From a checkpoint of a small contrastive image-text model.
Training: 9600 steps, batches of 256.
Rows from block 9 of the image encoder of a small contrastive image-text model, named by matrix and row number. Rows with one number within an expert belong to one neuron, the router's apart. Each number is 500 + 25 x the weight over its row's rms, rounded and kept within 0 to 999. All counts start at 0. Numbers have three digits each.
After each expert's rows are labels from the 100 images, of 14848, where the router gives the expert most weight on average: "peak on" is the class under the peak. Only what is clearly more common there than usual is listed. The data: simulated stained blood smears.
# router: router (encoder.blocks.9.mlp.router.weight, 32x192, trained with AdamW), inputs 96-191
# gate: expert gate (encoder.blocks.9.mlp.gate, 32x96x192), inputs 96-191
# up: expert up (encoder.blocks.9.mlp.up, 32x96x192), inputs 96-191
# down: expert down (encoder.blocks.9.mlp.down, 32x192x96, transposed), outputs 96-191

# expert 12
router.12:469489537504512537497526529501488474453468500479552511534460521489491522449538470463481468501512505517521484532517475507509490474517528487496528531519521528505471536498525555461478464486445455534486513488512512492500501507518544492483499479477510543533495545490503531477517446529515534510
gate.0:498507537490531536511505566504471486465471523517520500502453458495489523449497475473504495460509519505455492528518512492506484486525486514441473528525521498475498528469473533487474470516494508528507529490536541482537491506515508471484482477485467546540529517485498510540465456523507518474
up.0:495517541488543518511501551493482479479482531515527503516484471482481531482506458468505500480522529510473495512519478489517492484517479541469500537530522519478502560471505500485475469487479501520515483514531532471533484461537507494472495490486467517540545504476498536555468464526548521492
down.0:475485549480470504553463478491492494501510486471495508513482466478462532479524510498480503518482535510487550507534488466453482512474491492486517471516574508514485468505520482524535508558470525488497495499511536495478521449532480478492519511539495518500504481501482483482534485468504509497
gate.1:537538535465477484524526495516474554460508541455492460505471543532505487529480515539507533508504487493499507513530509500454500478519514567526475542499527524486517560498512548505470516476529537514517440519514485502495564470547530507542494494529508515480516526499523535517478481515496474500
up.1:535514513500494513560489485523547480462516471535466516456492548516494491511501490547477523479494442491450516475492562514476494561499557520514537450459481496501525451518525449492464490506526495514533492477500521534497491479488527495501498496490530491512527486511444491514461481532494492539
down.1:501511498515478528515487501513511475489488488477427428464485484542510508541472524512528486451503520491482526500504518509460519495461502547484519521506521465538535493491504515532462503489465520507520512507502481535496490485477468474508520494510540491479501527492454472487492514487515487494
peak on: small cell

# expert 3
router.3:542512484505481533535563487525513487551483454449508472472473528501532479480516490507505534468494534433469460526503480489478483462467499544484476538519544461500465465496477505543498524515521503512495481457467461523479515479521506488518553496521526490505493464532507509517530482534505465497
gate.0:490517490504502508514467497485503459520508480480520475472467532546527488449497504532524497491500530496468507528494493491477510489508515505474476469502514479490488476478456461500486506520525513479445532478480512508497510507568516513505513519477528471497500478535501516506480457500480522504
up.0:501468501515482495506497486549494518526538519534522568529500459462450501530492532477487490513512473508510515456510501519536496521510510465508498471558509542515539490526567498497477496508472515520479498516493501453524479478461499533501485520536475519498528511483526472519498508470510484494
down.0:489453524531512487494464482461514474495492523498493513517469479512503501500572498561505476518457487459509523444475540519510512487553541489497473487517476478531540453479453461513486462521506520469489548499527494467507508496507472455529530480484468472461483502527480503513517443465478522484
gate.1:491478461519489469490478487518470493495528544499511500506489497475478518493532508510490485508520474500493516465536515543530506523532511489504529445521498499515533548536527505473515482521487495428515476524511502483502476531493504524467508476519517528483490512486502509498494500468520533496
up.1:506461467462525503514510518505506497482547513513535474465487477477501484523458501497490530534527487488488516466489545509517493532529538510491498511533477517490524528482538502501493502497469478495535456529503506536496489497536499543495499448528510533493522522495459494514485522439522525497
down.1:516454497513504518502527505526482498480509456484526472457484473525500487503478491498538503505501512515484501538501548507514507548514548511493529514474501448511480472491480436499510499507476483512558502459543513475502483479479464448510541487510492496544531481497467478490532442519480496493
peak on: small cell

# expert 7
router.7:508505470517501503454473502561448513525533491498501499467489455522469480501473511460475513531507527484488478513465500513534493487482482514497475511538463471482483487527509501500493486505486493504515480512508488451513514481472446502487521530552486509463497501506517471541515519504530504461
gate.0:503528502548476445460506571517446533501490504510494517488466501506537471504486530493454482550526515481470485512517542501522550486508464492512525519496500484490490505484455468500507492472474508462516519490526451504543541551484504471472522534537476535484487542493568520499502510514518491456
up.0:501492498457502534507474460455551481475505507469521511511499451496460480506492508492529485474503445556544513490464475477457461497478472481487471495505500499471491471506514483470460485493529478531446488503457521524469459470481466486500464485451501466509493502550468496475497514453502492531
down.0:504481523559541465488500482546534465495497529494480461528544516538523469532496520533499479517478467502531496460510525532492492491535511520514477455461508467494513513492513478550481519475533511478525506532482466521482541495508481502511504483504508520489519542485483506468481479492505531506
gate.1:468525551471550471536507515492521481483473521500490474502493528491504478530472478529511488481488475533518542430483477484459512478540499492459459488483525536465514522494512556496480533512518515483490505511494500509513497557508528528497444470447462456485504464499479518476485482480475515500
up.1:484478525449504497553480467491508527485487497470550525514488467468485518532508511455479513486484495496529523491532473487496481502505521472491491492466479511535510510474487531521484506475527502509495501506483527512502487454531526529526497496472485455450508520520478532479488519483504516530
down.1:478521477516464485488525500502476496506510517511448535479499478447484527473501488470483535521483503460474487529516500516501473550538470509486482535513515491523509451482472485469502502524535523497536500463509509460456524482495540500498521487509503482458522512465516499525511479473532501475
peak on: small cell

# expert 19
router.19:521498466503526502496505501503488508526516449458557479499501493519555480495471513488467554487529494482516529517469542470537529521468549498475494520501508485443515515502495522495487511447501506504532494499488477543548501552498461505487474490513501483492469507516536492482498516485537468475
gate.0:525535498528534529498498535481497517531519496451514503499528509537471481484505465554490515517505482534498440517486496502523542512486508456536514474463476529507495513495456499473504511514509433492502474531514536500513498492540482523514465495469486489500476460509466483514493503506512487529
up.0:465459518474476472511510484513495477454479508559480509507493494476519525523499526444503483491483522473502550486511492510464458483512487539484478523527509480496507483495554484530497502493497563505502540468501473506496512501487522473489528513526507513487526541508532518498498508488480512469
down.0:510472508502502491489508519486493468495485531515437504499513549514471518489518499550522533527452500511536503500501483542509481494498474494525471486515473530484508491527515483541524509551543493450469518500491517509484512521494486551500452472498481473483513500519496509523511497542470486457
gate.1:538458485510456494472509478536562529536499473511499485500512468534501492470487532462489506461511499536477494484507494483525475503485531537499449503472483520480494454518502507560499468489480501530519517486479515478481494496441476455519511495505478516479511521491496466490499515560456491499
up.1:540497485500461508475501475531553546521511460504535503498508485523505489461467517480486540455521510526461469544512500480524493541465539538502487500481500507495506465499467531520488470506489509538525537496495523520499486505478486445512478541506492510471494502507495449489518515536477458505
down.1:490484514444451513505486476505475499525477498502488502476537503477514536515520528518508525545501485507522494488536531496439536528488502480533508498499516483530458488465528490488484495541513482488503464502521454505461511518523520490483499533555536541523475514536496511479489513489505530518
peak on: small cell

# expert 5
router.5:490484492537512533531505484500458502545475520515548460526480523471467500516465464486517513554541487478538496509488492471485518500522527515485515515533502489526500521517494516492464512486540517488545494525472482489570537526529466502518500499503516528513521514488509496483534467475541446513
gate.0:486495483510552509499516502490492484513501493501467471533493509523501485515506465521519504495488496521490465501484510466467494487552444584489545495501514501542477487532445534506499464502500500475524520456508467530512525495503545499515507488516512526519518535498534508465530478525529485529
up.0:517518487485499477505504502515508498479509517500546524487487474465524511464464532514467510480489527475495534488491508521517500512478544447516484524540507509471545528504534466501497509518457534525476451523510515465509516473486470481469499572501487477521486502486478486545473493492476513499
down.0:539505523489478516483510503467523453467488466513490513462535506449506493513491502495485490489513510489516493536465497507506489525515500489498490550474474512460507541510537518466487446487520467551510508486486498533491458514491466465522491475499458456527538493514503499490428514565479493502
gate.1:520512489476510454472546514548506534483524517470546514446517488494484460480525551511460493464477522464460508478475509504541479499476498476508476522487488525493527484560501464505513460515462467488492473507513504458467465463479516514484505520493498513504487474497492474524476536475498532495
up.1:558501542479522479485493520523507501539529447490504487478535487528516487494520510538516471480517482471461533484485524526516508472519474528522484475475483536502536549501504522450484519497457546496474491535482485466492505471447525523514528523498456542492511512512454521502470499479478546499
down.1:531516492493496547514515489465490503494541480492502549486470474458494506459516479493505532496511511497554508551490500510489509509490494496513504504517468522536501479443481515522508506519498458538466502480541545535493476471534520502501489504489451507520518466507492432490481495469477489509
peak on: large cell

# expert 1
router.1:467538501483517523460455521496444532519522489456533503498519499507498503464478499503478517473579538522461486559545496475527415453499493528500504500444499496481474501481504518491501518475501543465495513506515489516508468488510545499511523504514459535477519484510527555473491498499526495500
gate.0:522485479508485482520542525477515456479504552502522526521493502514517457516481500521538483507463512488514532463467518520504513551541533453485477497513441517498560538556498445499493485499523497509496499462485504488553504473492487514488534458498480476489506531495480494512454510481523494517
up.0:480479479521474510521546508500505480475447527503527482491467522525519482517483503483525458541468463509528510473465535538505504516540511479426512514542473526470541536556469505490504486477493508531516483491467503502541493485497490500505541469509528481480497501468482512482503487510523490499
down.0:493469485494557472495479549541522498470547540501521475536495481485504485460463519487468496471491532471492518473507456494538535487525507465481466510576475497498535533543500525518495489509437497516505470521474514449509504522486516515455515510462501495498497481497498513496494511459461499489
gate.1:522525485439535511531483543487498467507504523529513513536538488458511525505471482504509509491535507511523508476482533511475490527520471503550449482496448445453501494486486455511475443527535517534505487539517530480483530510495424470465453517483485468494524509506450464508499488510473486497
up.1:464508487520466486482525510478514520487461505473531494485498534510488502479515568502486509497524476444490522557494509490508475491486563460450520511504546538514522503521523509492520478485485490415522505485500534539510470524532475523489504493509476496533501521484549501485534517508516493489
down.1:514507530455433523476529485539485549483503515519507528493550507485478501488522503503491496512452496483526494503515491473460526516502511510534519513509514488547482513462500476497520534490504520515528428482480473535468512495504493463498516523536522502478487521505464553464501510515511536486
peak on: small cell

# expert 9
router.9:538476480475478495478492478531494505501537510522546507506504487549483539458464532500464519512497516487481518479491484495524509519480550503499467496530473490530519479525468497539528433505473548518477507518493510524504542475499473517476469496535494496502505472530508450506504506501473471534
gate.0:490527498485530481546527530476461454468499503484485521508497483469542460516506502500511497456484495540515509477495499533484469502533491487509509544527530482480543519536522490497520490526549472470489476467546494532491449509548469539493518481502502521508544516502510505501469518484492515510
up.0:494503478471546522538508528495470440509517533474499536467518479483540495526502496482544479462474480504538513475496514503493479506543464503462520560488499499479531536503495494498469517496528443484526450466466477524520479484533500530494533470465526468511514538464508530487463495466480539466
down.0:552507487516499481467509504515504562483495483528509480493485478498503480506485507515497517509488505476474502485463526512503528486512557498496502477509482538522516531515498475475503510512477568535522477504474536506560533483486469458508423465499529483527474509488470476511511440529497525504
gate.1:520505480459495537488538503538505475480523521506498523495471530518500548471486488529484533526463546510503484468545463490464538515492505534517537511537498531530482484479535473503516492522513510526463512500506549527486532473536499535520466511511492468545474474548488464514482513510484523489
up.1:500492521548501467501458477470493519511461473492508491503537476473498457522518537477520477487535472476470506534449527510532461504516511476502462482462509480482528506508454533484469502464483481478518491513503465469499475520469515460479524493505508551464521515457518525512522504497513467503
down.1:523478540538521485476490479482508526529455493504513472509517471499479437507520503455477488478473474485505529506487496518499470456480487502498486492467514482528523524558502480516476491439498511537513502499521499490522510509468474471490502490464510477491516498491521503512489500523492465557
peak on: small cell

# expert 13
router.13:478542508462482569504463489487475491472486539476518511479479519489509557489491485494456509482501533485473483513507463522482500437450542564516494542509484544540485484470522523483475501502490486496480518527517517537497473476514550491501513499516477492476529491534529515512502513455489497521
gate.0:505509522485519501475498491500541482466529501473501488468509477494485513462519528501479529449493508504480490488501500485537517529490513491474544466474485487511500476482504471456472535490473490475513518488536549543479486485526494488535493478530438496529471514464485486471474514505540510515
up.0:486499496464544514476487498534488487471543515479499492445493504470454521473482501488475524461474533471462500527495495518496517518481522500482546482507478507515476484516509512458463534527495464497522487519524553527493465461507513515524486463548483499554504528507468461496451492482532503538
down.0:531491477500526501472473453498498515508472492503540535475505470459475517507532536425456475455491493479497504496497492471519489527488543490508525550542532517510501499501542483501506482515468478535503511516483533495488447498505493434541470486484495524537521475514501476497463536520504518501
gate.1:514505507513499504462535515480543533489512482495471484529507511550534460454524526540528556516530467498543518486524528494523494484507500485484490520463487489481515472490463526456525494473519541473498496492488528536494577550526462513510471511483463449468470509487484520484549486488547519450
up.1:467543503491497530489488544483454526523495497485513512492511514505472513471538490498492523464506511483467466532537482526498500476458563508523492525516480508543507473499534530470488512543485523485485482520518530551504510498520528553496469495531500521506520502510535480508516488510508556487
down.1:498486492539492484492491491463499487519487504484486509524481486497492525484528507515525450494505495514524534480462493506493542485556540465431474525480494500516546484469484528536507478491482483519533528501517510527537481511466482458492474532469496464531457448540487486503504472503495504492
peak on: small cell